A small contrastive image-text model, trained from scratch.
Model: 8.62M parameters, encoder activation relu, text encoder layers 10.
Data: trained on cartoon faces, 50862 training examples.
Rows from block 6 of the image encoder of a small contrastive image-text model, named by matrix and row number. Rows with one number belong to one channel. Each number is 128 + 24 x the weight over its row's rms, rounded and kept within 0 to 255. All counts start at 0. Numbers have three digits each.
After each channel's rows are labels from the 100 images, of 14848, where the channel reaches its highest value: "strongest on" is what is common among them. Only what is clearly more common there than usual is listed. The data: cartoon faces. In brackets: how many of the 100, against the usual share in percent.
# r30: branch 2 reduce pointwise conv (encoder.blocks.6.r3.0.weight, 96x192x1x1, standardized in use), inputs 0-191
# b30: branch 2 3x3 conv (encoder.blocks.6.b3.0.weight, 144x96x3x3, standardized in use, transposed, each kernel summed), outputs 0-143

r30.36:146127123073153078151114142127231146155130129136184165134178151154132104189136143132129135123081065098114122132120108116124156126104123138166141117147141124142175164179130132084106114135121118126185118118095108142105140119126116131131175145127119129113110164109124148128094109137133125135134180099094128126118150126163121141143111113129168147136161160105147076111141130115146126133156151125159114141151093155100126122146115141130095108118180075130121135124149139158145158102124134107096126118149109094112141131121101150127147118119114115144161131128137162122160139134145105109
b30.36:112147097164129096155153145114137083151105125118179108109132136122070129112120129130074143098147127175094122139132111122133121123135121101111140120158114131112179117114145125125100131105113151132098087147134111105156128130121084143122121093132122153142140168084079130134099175116107134077106179147091131122146102152091134161101126091121105098159131136122151067164115134143093103088141094091128120126114166132135104141136148137147138
strongest on: sunglasses (76 vs 12.5); angry (56 vs 12.9); orange face (34 vs 14)

r30.90:125146150117145147143111132160123142093102129095180126120153141157122134146101114140153100120160133124124163123103099177124137142128146100108104137135128140162165123144091121083126098106130134133102100147117145141137152133162154151115134128145170106118088112140101178107092145125099157155131133160120164117128132150125130125092139134122120170094114155130165118147169110188131142093058127092115121151082094133116094134130122145155121143144096113145149077099082133101123142170141105162124106161105130179142157118112161129084142136135171143124162125131115103094167121090125122083
b30.90:103110116149149104167097155131121125125090082144147121119169130141136149160114107142133158115157131140088113123159061120115127129126136111106119133155079090099069142156153118174160134129110127106120123146150159152112089121131115087136152157151115172123082155133114126113106103115113143129145176112135089189126109132131128137115124131133131115106161117171119146113166094173145147074158102123125143130155116096113124114159133163124128
strongest on: hat: no hat (99 vs 60); spiky hair (61 vs 14); sunglasses (38 vs 12.5); brown hair (27 vs 6.1)

r30.70:087146105128108152112141073079199138137138146090153130132181133143133087078111139137118103143120143143128163165092097164121149119151121081160096118094134135134140116138099114118101192124124102112105103100127109074117099102115143116145150121076150118102153135136093107146150110132155081101098173139134148100117115141140122106130126114107143138110117140133140106100112121116128120111137105143116120069103135126163112137125149143121137067107121124101116168103138116104143086129157130145114106138128149140098155140153182113090093128112122126111123129152114114151088137127120078102
b30.70:132113133144146127114123141065116119126150105125114176128154126159181107174083104102139150121151116153098120083137113101117120135148083125091123122132095145175136117105122104148102159173151124192128115113138155136142129127091167145136139090128122120072102131141149117151114101124091100123119121143125077128105154099131164118161131141088115125117136110155125098136155098124116117101111151163119153119141078085113130159124095146135091
strongest on: sunglasses (89 vs 12.5); beard (55 vs 20.3); grey face (42 vs 14.3); surprised (36 vs 12.6)

r30.91:124135149132121184100131122169134170184165152111144117079106231126150118121122139097190112116142121150124153143115102134087119135110152115132114146153109190161116058106128128160095122110107117149098134131138138177118127147127102118110116121114106110114143130132102121137125121118167132135113164136125131160125091114109133180159123119132145063148131153090125158118119127131139124126104132175138118092166146111141101126129132137132104119152126151125121141103117134148153131118095195128133114111125110110137131144187133134142145120156151170153142160141108146106158142146142125132
b30.91:169135104110105140116142115137147079094081129083115156141116090103095082137132129117192140159107131113153082133122134142120086172173170076109149122180133170115125118132123143152150159119148116135122137115136124133138116192102088117113122132119085101113107152144173140121102141127136140116113143131129120081166146131099119140135127159120131110147108148170117081167120118111113152151160133131150156103150139142109133126138126096148140
strongest on: cap (98 vs 10.4)

r30.47:139166150130161152134151123125080179105115106121170118147135189102143119093049128137096164136140134152136159189121106176140100166107106119143096184121135099158147139159126144117156076134115128172098095116156121139106128116126151151142112134112129146175140109161133112145128131122165108130136143090120161157138167115119139143141163129149097096104109129140128115123131133092130103118128159141143116105096135097134150127141145127119128125135111179136136128162148124145126122072129173133153136099113106121111124172132122132158134148135142148135125122122123088137099167135163179180
b30.47:184130084074148139141142182115144122172152127118136128147091142107086145135113106120174101153134153131133140101128121132140109189151119127143130131121073110116128129145096193097127119117133144133116112144114106104132171123133121147084103097140140122079100149145151125130122147120138129143162138137165123114152152091111117119081135132157112122137137114187131114144128097145139146163090127144149181092132111135125137110078135102173135
strongest on: neutral (75 vs 12.6); a mohawk (31 vs 8.6)

r30.93:170161112140150108106100126162155103196100140134162166169139177167118120111134123157150111137129115182112123088155111151131140162135141127092137086120125096094105125127154133149105166097100121099120133156136171128101141164129103096161135116108112132104162130122129149134160143149123100126114147161151137122145096060151115123090172117169127132124108156155119096160113128097103140109101097145172138119134097134120151146110145097155121134139108102134117136137087107127122092131166087113120089146122104101088108094139089106096109140095169125121154139113136132137099113128151114142
b30.93:159187164107141095141085156093147150111102100100131143172140133112131104142102110128153128102129127147097118121162071131173103150147064192123172166138128099107114109108131117101121144151077113122149162159118116136125148126121148107110174147153126094134120127101126134138115145136122081130107131146116143136152106128121115149149125120078092140120121125154113167127167164104129129132147106093099150142113091140107121163141135150104113
strongest on: sleepy (69 vs 12)

r30.26:093111137087115139109092118131090149111087115150157141121113120133132127101142096067084137172135134157127137135105120145138101069146071161152106114108143099126137105120153149104141137119127149132157125145164110105150130148108126149146113149148167072105143086131121148127120151124128107122088115168185110126102152121157111099167141101140117158200119111130152139124094103132125101141095116115142113134124145105168114140164116133147116139136167073119127155160154127119116180110145156096105080153169125102097128138105138099119125144151134121133146131142155110111108163085108155109
b30.26:109116128093129157107173128144128144088116119128124155093157148115129156148128107106087135118096118127157133109122134151123169111137156133151111111106139137109126120140146103192088147152182111101108206106119111182135138112137106122162145127095165108157124123167128130085143140150131127164119099134158103156110127114120088133138099130124111076133192137109141150120087139138145113142117136103130128148099113112182136129108110168147095
strongest on: crown (100 vs 9.5); glasses (38 vs 16.5)

r30.35:153112096149179145143085133162076169158097194112185103183159158172143087116205130128150133130108136122105105108170136125120152137152133150115164117147150170127126119150103142125129137143121103106133148119149101121157143109115147094109144099166105126083110132133146133125115132175126135143128142132121197129141140135148093141129105135105149141121148132115161157165134143133095101110139164129129155168105126122122141143154128168142094129147140157122165108126140128122153124135115127122111154108157098098128147110166130122163137121147122148129142117146128148176107141155160184141
b30.35:123138128113088121102120155143123100164131158128126148098110126127139086122148137136120075152166108126138124145176091172064100103150120090128133141138092096117113129135092129112133114133146107142142097171154132116114128110095070194116115141153112126140122101101097083137121131149099137117145110122103162138103154116096095096148127158123130142126101110125146153142117143088185143155099112119136144137105115166099158159150111087108150
strongest on: sleepy (85 vs 12)

r30.28:154127111133141095115104157154068115107118117132133115123135150130093134108129105131160138147135115156100138129110135164137145081124184154112118117171073118118129128106117110152171129135119087110143094132152150125135162151153109114147115174156146112154139140134146165170179159096125139154100112145123132135172167119135183087121149166130088107140157158141120132111164134105155106176152131156133123116103145152134145154136149151119128119158187113116113113110105184177137130112159178145127108117158100131144164112100147145097134135166113149097115177099147147134138134134137156133
b30.28:091152096073096137122088137103153132119118119138132114135122130142148117141129187142115096101138124185102174142138135147148135125136118145158079131103145135109096116152142120169166109204133097145172113090095117118147106129150149137095144112122119111183119160159116155122184100117144126147154129098119132169113151146125154127125113115143123176136149114127102142111109160141110164115109136118154100156150130099142162122122129150085139
strongest on: hat: no hat (99 vs 60); bald (57 vs 8.6); a mohawk (30 vs 8.6)

r30.73:150135117131136093162105148092120114107070156102156135132170147107106126103127129121121139115085138114132128113160151140165136179136114126066099128123113166129143133138144147176121139156169133169118173126112138086105185136064105115128150131160133123119137117079132104102151120140126116111142148107151089154155124138117130126125124139096154134127095103143134175128145115125108135133108138142133141123155155123135164115124118132184163139136126121175141114159082091137126121130135130149114181132086098110132116109124159124188160132149181146112125130164117065146101110113101157117
b30.73:114141137110141122142114146089168111136135097121093126118124103153109145138151129106128176151141144087167122141125222126144094142145112124130126156120142151148163095154096122087132116142113149138149104130102107117175128096135133172119129142214141121101086115112142140110121126163116124144154129107087201120087148123135098121117156147142147146121140109143129109108117138141124131116112126139111140149093117152156193140145138157124137
strongest on: purple hair (46 vs 6.1)

r30.14:147072132130077074093202166151143113149050094127135067099111128134088130106098167163132122113129122139149122068127096095197152161095164164143117130150118140159177110096146127112128126127141135160125151099118139144126130118152131153142127139123123136155141127092129131160139118159123125126113160124127121123094131159092129123111087092143119113138096148130165127139144145118096103132121123121133105132093080105158137122123077139124109135136122138113098130122121144137179115153089123159139064160119139095125139108106115135132143123115123134116135140145161112108121106115132121117
b30.14:167127137117172157130180105107155120168122105164098094135111113196152141137125168129124127161101119136106116128137142154103116102092144141152108175136117172085129108149151115113185106098143083151140151119142120156154168132110116106120104126130140129133158152109126114161139139140154141155146140161128092162146114130121131111159138122126149145124145098135132126120130164161130144145197125147145098156121128125122102132162083157080168
strongest on: angry (95 vs 12.9); bald (34 vs 8.6)

r30.8:144155121136144131093139099187112151175109143118080112139115160148117101177155159129165121099126116164119117101105124106147128099089145145140171159141148119139102119149124123082115118132075127144076121148123137153078130122171139115145115110100113142137123153097092118113118170108145102132114121059117134107115100076100094185153175129134142150125107133081141116134111124151123119121086095094122110101147112103145096129134169171122127089100117147074092098127141127137168129148126128153137154094130112109126108105096115117146128135137137098138139109141162143139126138130117095109
b30.8:135097128142119142077121142121166125147140162136127145144121135144080125132110134123125119141115142135131145154179116163122117138130137093118121136104140112073121105163121121135116105124145138152145124117121143112104145098176102182122108104125167112093128114104135162114137138126106130114125077171120162088144138096136143088174146082180141129175138124131092099149139111130099083143095168109090157180136100150092106132164103107105098
strongest on: sleepy (87 vs 12)

r30.53:123163193145116103135178146141150139122109131148127151120062135135117106160121160147186142109142154159160100197125111139105100134108126106140141107141109126113118173122147096077131135137124094165075124150106127116083148138124136131125104104181125101148135156095101099104138122115104163126102120136131117173132070124103079150097122119132120121091170130115157157170119151117110118127111152136124119129136144110094120124121147145130135135112140171150107095101112125149123190134178168157133098130162172130151137135125139127149100173118129137107135137138127157129142143111148135129
b30.53:130126138116133121120165134146165123112103128125174136160129083126113134160122135119145105110160136155128162157134117126091079138168141132157100127140127139172099114142128109181124109157179116115127083095151077085129158157162134118124113140078178136115111102148134123117163139137161140124089141157128077130132109096148112122137142162114116111112131156155120099147102054096127116137143143116106143102109154096113110108101169135148118
strongest on: sunglasses (69 vs 12.5); beard (44 vs 20.3); green face (36 vs 14.5); teal face (33 vs 13.9)

r30.7:178135088136113130143130172123169119116124145133162175106131145135200121109122237147125099177096133112117093197081169104095100096138183121098126136146155128146092148112103117092107145128123118122090159125135132125131112152156102132137094073140136110119098138160156131132133172154121135120114098144123160099157106108110137142108090150121170067127072110115139122113130098104116126125122118142146126145123121141120113129120113139121125146126127126136135108117103112141118131129117152096164113122124091112113143090142123130135129147117129100129177139123111139105137136119136112127
b30.7:108148126112107147132142146137161108067079120146143131154130152152097105147112117130146112128119124111149123122184139135132141102127095113116151133128120153122136124144162097073180129130105123092163137161191098134152161151101142130086182101095116095095136095149100115086138133118135124121104103138113135120137143135155147120115139169139150099095090086118134106134122151140164115136144175129152109129080132091155096134130104122105083
strongest on: glasses (55 vs 16.5); sunglasses (43 vs 12.5); teal face (37 vs 13.9)

r30.88:161107144070138111113125140161187124148108128148131133118111110122128125130083178157105088078119167124126107113142144079157069108078139145157134107148113084131108126121147130162153121128119092148163101155147146100193134123099139116193122125131129083112114132113150146148148138155094123097141105105134145160158116110126092110141114144140128092084168090176131143118148117115119118131125152093154119081122122144157125108115083107126135147145164111165137104122134143128086118100105143079125112123129134132096129095091096142140134132136118143135135160146123121115132127109165119093
b30.88:120125105071130106172132136147110118142123077153125121126118117169098095140135161133099142141134132087135139183118123121137171111111168143161128151126172124147111110120146135117158180112122122094138119103114098126120120094144148136095125094084164078148137134170117132166143137158149126103145156090125125091150162121160121187108134144093087124123119143125147101169165135102171121100142170136125091134124149147152134106138125130125158
strongest on: angry (96 vs 12.9); bald (30 vs 8.6)

r30.54:161112136086168101171138133083129131123125189093143119092172129093177120135163122100141125126147127135135168176108153138113163168185131132134163152155069117097121127117167134136164103115105123132189112150135176156107171132123143125146118136189122166106107142133112152136090127145150140101142145111071117140144117140139127126111092158105106130182135168103138149149137083115140097148104116107132148169124092108109116136105113109178108169147088099129125131147123121145125163121134107143130120131140107136126121143105133118150088106148125121127126094146107132134139123118126141131
b30.54:133143110133153143110125136117151119157104157114103109144095094178114132148115095122167131122105167132132158152111132111150141174101134111104112106134070098121142122119143106101126146089109208149134109132100105129092147135141144195158100085109114148082138109133165131134135141133177132111146105122097154150107101123094103122132164151134128163118160103091147133116132146154085151102117083126130125124112111110158127072133113126119125
strongest on: crown (97 vs 9.5)

r30.75:144112118114123115190095157168095159139109133127160133125183152118102134108112116162123196123150064120105128101162102114127121121094100133104113134159126157148153201135159095117140089165135118123127122156093107139084159128133130119154135122133151153139171132150101186128155146125161112112116152106158103077110139136126126107123151139129180083142065150139152146125101115114148124119109125082109131127123127120139155100153129150111142102093134131134092104109108107151113119129119145163118101093110119131129124164120120112172092110129119147110185120140161142123131134125141115135
b30.75:108123146162132121111145108132105154094098126147150154128144146122114119078081155077167074151132182154177129145125109150130126108102122132115131123153149099139089106168121129113120099137112124126121164132107126149130137104107098133147151120138145104152110163141154088168140155115174101120173071106153172120143136113109116117108147138124138178081164115101112126104116124138095139105107107111150096119111083119147092133136107123132169
strongest on: beard (49 vs 20.3); a mohawk (36 vs 8.6); red hair (34 vs 5.7)

r30.71:137121138156154113089157149113145126084141087126108151097148140124152158106140175167129144128094139119114163142122093147092135121132132118105144143128155102129096143078143142108155096123112100172128102112158126145169168118147096116120114121096125115136132125103145118124177112123122149165141086103104151193095182158146145130149150126113125156104094171120173096109119178130118131134146124117127135181089130181120147158120129143148166101130150121150159118148127169149163165121108162115102134104109083144130176149142140129134138106154133129123124124130112127188137122142142175137
b30.71:136138154133091141148105136159089103102162117112100130117130124102152121152137141122099154146114127158130143055134102146127113123165128159151131096127157180098131117096173115095133159111144148087141155136152118123125153137127158121152101139141108127110111101168091113098149143123121113123177105117109169113141130113194167163144127102114157143125097097143104098106120137119168133086120119141163124142160121148131146080092110113162168
strongest on: laughing (100 vs 12.6)

r30.37:184147131128116113132085122169067114138120135145135161153156113085111127106195114101137150144130105126140147105142158139137154121148081123166169112151129149167137111124121129148082106187134133144171108162132081125150086157117124121148089138104121132110109109106110144105137144120179165100107102162158155120109122073138124116126085100171134135119112137134152127136119111103125108148156146114113107132141173127133118125125175110151088125146176109143132140115132125114110142113103134063118172136130137113160113143107111102140150109168161148117109142117124096117093165132123141152
b30.37:118127136111146107120115127140129113150119130158145120133141143173171144151114160116141114112129134124149075144136136150132142115133140161118128121098113181143127150148103115127108084134131156095119165146105127124116110068105081131141111107154168136137142100120132123153184136178170104148118124116153133148097113122199134107134094094130139145126143115084143119135138144167177146134116095194137132111145116142119156057139148098136163
strongest on: crown (54 vs 9.5)

r30.67:121176126135135187199117118139112138121074162095127204143107111129171113129100072133158134152116093152118129139098142118103153153141108141173124106148113122103147103115130087173083090156099136112142139178162106135148129083136110149139131122098116111112100173116169145132155108146092131100141151137109138137135131120121160101127145131148129172166115135111118105151163169135136134145130141129156121112112138124130137115107132114120125106142152116151119095102120101146137136103123135102106119155084109127120108093117133111091114150149128128093168112135111121130167134175182156104
b30.67:146117148162109145098158117098161118144152147108118154098115135137084108107107140132131103105155136162093128132152116096143174135123107140103119162113109136093103152115075172102143169146130152142135068153138163100159078088130094112135095166128136166138133140121167119130187150104112118152119143131103156165121127163094159115157090180130143096130136135118139141083115160128082128157114102115127118118126122145125124107108132142116143
strongest on: neutral (41 vs 12.6); winking (29 vs 12.2)

r30.45:136131174076135151098123137145092158145146142126167159153091112140164151122108056128165124125091112146097125110159143155096146155135168137136147109151141131170141177146139117153113102171141085140142155125116107111110094143152132119128128105151148119171144105130078133095088099149138160106130169179182132085116151170130148140127127115148125131110129146121140123156105127098126112140133107137156133121124139139126148098132131120107169084113096182086128097122087120097125135166100148150110152150112159140137101109135134123076123150134117119135136156181135138116115149151117104132
b30.45:133155130122107126136116126126167150126147099070140150112112113120142120142154131103139095086143109105188142119127155146119157100175145095137144109112145154158158139110138153205146118150148151096081146121126148142095145145102159150132127114152122151133089133148077115116157090131161125098134135137122135118095073142187089140133098104126144113189114129110117159130138147137136129141156135108149072125119104141103141152138127143112099
strongest on: beard (65 vs 20.3); teal face (61 vs 13.9)

r30.21:093127129102132115086123140091143124122128113132108155138151161107158133105123127142128182118158090094171178115118113148098112124111113122080131155149136114127097172092109131115073100132117122169156113124138144151151190147153126143137149066140116101099160147117144088095100111142145131145125107104131167158161159137146148141131159151129113120110114099082090136149141134173158109117140099125123157125136135130139106145135108105110126096135124090129116117093128149087129132125107142163126172106115114154171139142114176124100087097139158137119133146107133190145117152149178113153
b30.21:151136154096133140165095136176103105147159145121134148145127116095121115137137154112141147141162154163129131127146156146133144103094112148139110102154088147093088155150109153170108145091070141067123139109106087157198107125142149149142123140142150129133142128144109158137137152130122140075126091098160097141110121103128150130106098133144122147121132129105103164154120126100131107155100106119112088126167099126127121109111180176128156
strongest on: laughing (100 vs 12.6); bald (31 vs 8.6)

r30.51:137107121129152168153132100106149126166122105160133148170160190127144085161159082121125109074132111191184143118099132190108146168155110146141146165098145151127129153078111143123109129120124109117128110132152116127134125115148153118140109144110100135164145112142132140095095115126108123142147126145120156148106118134144092179159099124139110084173135189120134121138126113124151140153097103139131129158161142133133152137146091140117097130196155115148111122173125124161112117127120144128136155107120121126136172128076167106145176147093138152140117131112153132127114130122123166115
b30.51:166087132159127148145125093129104128135121120122134143130111101064141125100095119099126219173164158147111127152132119146111145113162127143115102088125132138123156136149114121142147147071180136110086120189082140145141126159135110117126145137123137105124134134161089126124128126140107154124158113105162103147119132128100138155117150094101119157123155141147091110198141119112123111102123120113126127150146165160120137096133149138123168
strongest on: a mohawk (42 vs 8.6); purple hair (41 vs 6.1); black hair (41 vs 6.2)

r30.87:162132146108189132094122141191127123155151143147126129080141111102175232114157146171100116142238128115110190135132108111088121089113111106122135125132148108168128163109116106115132128128153132140101131112086148135124123147107126096173134133105143140124123147134136131137113132144123168097113118142136137144128074126104148130141141154133131098110123136136151144115142149172095122132143145161107112147124110132124136113106127128139098157076115089099159103124151138121143131172162115114126137121129146124142123146093109103100153088125143117142113098110113119119103132133140135131
b30.87:132141153096103115166118103175116161148136149119077139116126150105155159089089102148179135082100115110093117098103144086149130101127096083123097124123118139124143118090128105095130082093104104133129126124129143150172117112082119135156108097153137142128128113123096145125107141150113108116088078142110141108133064128187126117090108112133130133124117139109170147147165143117147103142180111117129144143144131120118161123113152143154130
strongest on: laughing (47 vs 12.6); bald (42 vs 8.6); sad (35 vs 12.9)

r30.13:117207138110136179135112174110109110174112183118103110081121140141101135109112146128176048109101118136136117133173187126129111102129090109133113087118138124116147111129153098105159141117116142141126097113147147157123144136123145143143169152166125149135143159120130112101115115121095093141112139112120108140115100130123136130136193157144101164175078140123109127119112172115113150124133158150120100111126125134117140076134113070116127135118158142128107109098108102141186118151130164158130113145117081127165100136149162095140141117094131129132122150121133132129130149122116125149
b30.13:146099109136156117069176145138130081104117171123079151140139137139137079119154098139116130107161144121133119142136149103154141173087131132138100157071159149167116098117122137115108099122105122129104124110136142092112127107111080121099134142096106129134100144123120149077152103155093094133145144173091131135092150145128103123125153151123129104104106176130138100152116114142156095133179159128126182102119125141118120116140159137136101
strongest on: sleepy (86 vs 12); purple face (35 vs 14.2); bald (25 vs 8.6)

r30.68:152112102106116112154108103114155171104147117119122147126157166125128131105193107116124121148097114122141159126157123130099121138130090106123091118093053110120118128157171180120137133155185186124126132139183102139127187128089122111117136134084131118095101152127150094143164109156191146100102130098152160143127114105132187168098158124145108088156130129171142149142152148166147127135136094111129118146132140131128131113125091141134130096148148128125147069109118154130141112140140124151131133095126124166137080108110106153142138154140131132150093156141134131124138120128125151125
b30.68:123123143114137146110153116122107143103152147142129083168135140097120117093117160120135140114116118115106127066122119088092148160119164090123150168133166149127142129166126137122136141090146157191109123165154132119139149144111136133141118086110099152082130138107144101115091161112087116124139186160084109107147176131116142148140163112178138133126153131120115096076124081117142129096121141109118106111108124159157086144126134096144141
strongest on: cap (63 vs 10.4); neutral (31 vs 12.6)

r30.74:125119118115130130093154113115136156124130126108194133073135131113092120087118152114166097155144122104120166132069114103090099114110114161136127123173126100113117123076153130140172144103101119143123131135132141151109114146114117133136097144113135120152128103142149098151124137122175126096093051148105128091173154109148115124091127093111111123094108141093164128135132103096143144143173146111081123119137135127126114121105143146110092133148117146118084135114122126142135119091170183079110140146129153114130095090149153147108117155151120128129089147132106099099097164173091127122
b30.74:116109099134119127149128119146159201141111126109141158159084118110151115143122152148156123077112105107159103101110160138140095145128151114124098125141158140104115107074129116118115119136171129181134150154140117130142150128117166114104115140146136146141128114112122114146116113103135122135117154140106113126149145152112110124186127191139106059137100111192109133131114156143122105139148136195150120109155140119140098133117132138169066
strongest on: cap (67 vs 10.4); crown (26 vs 9.5)

r30.56:148134123103093087124132112194124134159100134132124130143083122163123123076139088121087129154138153149131120111127104098129119138146103158135132117147116157114134132113110104113131144119123087135175080111149106123139135215148130096135161116177132090151124148149111151129114086082150184111118117167131137116126176103119174108129135153138154079178121160170141136123136137103119129137158156151140150127161153125155080107142148088108124149131127113095116119146160121114111105155135135134100121180166170093111144119123113146122092131111113128113103126084105147118139104132128139130
b30.56:106136106137133120158133113142121135100127173127126085111183145102160151186136153104137111141114145126141109116175154135096131156109133157174135103133180149151130138115141077145135127179119127157110144101134120114160101132137146090121167108142109119118116104109135098130167135108132100101081137102109106178111132172165165101135108121161143128138088149118125156153177158141106090129141138118155090098125087120128123116114091135141152
strongest on: angry (44 vs 12.9); bald (40 vs 8.6)

r30.18:127095135143120127104160178153230139152120089165149132134139131145111078116143135112144157143093130127106141078089127150206123123088127122068133131157143154143149141152104133179087095129118114104125098088115136115121133096105149126157132137103124102088152147109146164070107140114163142125156121122105100152135092108111122134160109120141153131110123112102116124114151138102113131115102161103144110140142113102101111120132117113115132084120150157128144148125167128098136101134126138128153133143109121078156167127156130114110100127117115142142143133112106141151150073094141152109
b30.18:133119095096103105157103120145121129117161138120133112107158132113145128152113097125108106097132152129111136116123132103133122125133106128084120108133143118162109156162098126115071144096141134113126127136144130109137137125119157101104155103175154133121127072110178123097064120137133107137163135117146115138116107091113149126112160125083123101153141150155149157097182090131166075112070139098103184117138101125108141108100178107157104
strongest on: angry (100 vs 12.9); bald (40 vs 8.6)

r30.16:129141092071126156179138163099137091153124123111119114103141149108094149129143153179083131138148130128127109093097130135121164090138123137117145174139127071157147106137119124172109140156149097124158095122180116124197174119144168128146117117131110116107081113112172185140107083141124161148112160122157098135118136128173121147116172116167109168097135128130121086114123149125105119138129122105154134111102133127135147116112085118131144135120212109132140119157117138116115101135139136109104136126135096133145097102136114118135096123163117111133114123094100136148123163146120152145
b30.16:135160109153104113139112116108172162143150075124080156167168126146113113088143101164169120123068145135137109073133190139141111151125127134138090149137129156118103115106110132117132132102130159166107115171137128108168140095116123100166112160136107127127141114111147105162085134139120142137138127102117090119105138123158118140168128112139138123121144173112160142086134173132162150164135139159134153146104171099137130114137112157160128
strongest on: laughing (77 vs 12.6); purple face (32 vs 14.2)

r30.25:128157111115087132101133168124124143107072112187108138128097143167127099148109074110117107164156173101094128086178159096117179134101122172131105126111114105111108142116131120080137112101149137171127101191130073119139153191138107144117125097147137141131149146159126168142107140143111117106147171144116122139153134146111137122122118132093146112107102122134148182113114119106122126119116125139141130135090118123152125124148110117125125106151123195147174144078108150149120114109128106093112125094107117142103126092165146137099112084098108116124149142134135128138128128152103156119
b30.25:129127111127097157122082140146141125148159121125098143160113160115102131126111116142136103105116164141142137168147164083151139087162107091105114077121161111119120104083148166143135148116156111127093113152136124113121094090155153082145148119116115126100148109135123156076107149152155126107144147111097148150139138123153104122135154095161105073102120159169143162106153155139102085128154126147139138127137094132112130158198114135118103
strongest on: glasses (65 vs 16.5); sleepy (53 vs 12); bald (25 vs 8.6)

r30.46:121168116107121136139139116090103117125195100155096119150157079132118160194144169109106164141099160172146119095129127132106150118134144117163134134155153095156179084146165140131123119125142113100138120136091142130169106097119149144157128195101128137098146125136100129106128148123124132136170118137139126125097121133131129131174106103092096133103096131146097078145179167147119117119165130133137168114141161116146104137148150156119111131112162122134147141143110111130129113103123152136120157163129143092115132142138145117139094136139200119129118159169157158148111152146096108157
b30.46:102125170160134115089083147117107106145174122143125156148087118118134119114133118132122142113112110130144121100120125155151116141093134150120140113110099148134099178118112132126140141134091130101156134109105146125112137144094119130129136140112098113155111153138154157168118111149101127152117135074193118124157109138126135151134119139120145140055091133134106198100115133085160186141140135154086140122163102119130145115090109169175086
strongest on: beard (75 vs 20.3); pink face (35 vs 14.4)

r30.10:127090102116142137131080163128225146151087146134119113144087132136139147136159171137118140130142119099112160117096103122160128121090147077129127092147099130128143168105155095166117170153147109111118087128120136151179132160140116157138123120164114123139164102118161137151139154163132098152116130105103106149124126134148157125085094097134111141109146129131127112147121075130116107079103072107085132116127148107160117133168097100131173108108132114140115110171122131116122125101082103141157143127112118131143144138105144114155122134113098157112109133142140153121168186126123113131
b30.10:137165130146118139143117113168172060140090149159161101131101142162173177115149101116139141135085122096125121141094145150144130089101110163111119118125178142096100120121120071133156131157116095146143155085124146128155116110115125129132138118144145159105154086161117107130127109139123117162129119054110123128083122131098142129166089179139101103151145098137106146110122158138129113101104109123135106130122147149133154110109135112133151
strongest on: angry (91 vs 12.9); bald (29 vs 8.6)

r30.9:126140109147105162154166122135135138125104123129149118119126177071138094141113088109157139150135127150170164121109119140136176103139162129143141126126142140146130096175109132152096121121160126130088115159115107150166135176085112102109113116145111194112122056105134149133161105144181145110124131152151149148101153130128164153129126145123165098097147111130167107115139145129126076137111075121111134074147130137187135147161126126163132150098132107114177106089087094114093110127133138123141148154149099113160122117100112138130123154109146144160108126136138108117105128121115112095
b30.9:120110117123140181090166096104155115158098119149117113169157079168179122155144162161127105117112114119146087128135140114121122107097156162120157102087167105131134137111099122139135117186186129142145134149131106116146168161148120093118132175066127139130125121152146119098148115147134117116111120174146105148125140088140088131122137173111166126112114097109134118147148124139154124137120135145127127142129169133111123110188102119131154
strongest on: cap (86 vs 10.4)

r30.33:139124187142098098145137145144155157107176149097137133106103137164090152166140174152133166088098151152106086135114139129097103141138156161135120120148167140114147146128128128091096074151154180136093130145080097139122154172116095085114097150158166097154129143154124140128129110200125152097129116153131132158113125165122165132143091125102121105093135138148126122144136147131129137124102110130110137101105137100144104158125138129137110115150084139157109134104133165136143134085130140081164147128128144143097126104125146083182115158148132108108136136124117159096151135137136151111
b30.33:103099167145132140145121109178128141144155134149170121133172149116138134173145185100118133119178099119157091082164122131157111148135106136082139122169130151106126095131133127122134130151097157133146113135141154097144136154123129143106150124140154117137144088107095157152124153161144129194171120093185152168152101166118157119163152124166134136133144131106103152143124114110077129131140124123097149131156100153146110155113134107119137
strongest on: beard (95 vs 20.3); teal face (61 vs 13.9)

r30.48:129115156120119124127141144127106154129134117161104071168153147163116137146111120100115111102161114109127127118108142085117131149111118177133176112116126127105136177136104117157132098097172165116122114161185126135198095101121163114093075145154090132129146152134147128141127132105117103119151136158107199159138120130125118099073119136100070161084177167139140102121128137114150137129113121112159135117129105157119115115097098135130129138131175148120188123156146148155175127128125135136128145119111122115109115116153169124136155115165097151115123129117165146126117113169146131107
b30.48:157124121115130162113117139112134125097097143137107129119127125141129126118123175130120142111123099094114116166140142125120129130141136096132137122138112091110161129131131130094111096169091140111145115081150139154162147133164127113080112135129117103157146158121176095118122079152121164132077087181100106150093159120055114130152135132095102105143097098128144148140089145160101111116132097127181098154135134158156139100170076128116128
strongest on: sleepy (51 vs 12); yellow hair (27 vs 6.2)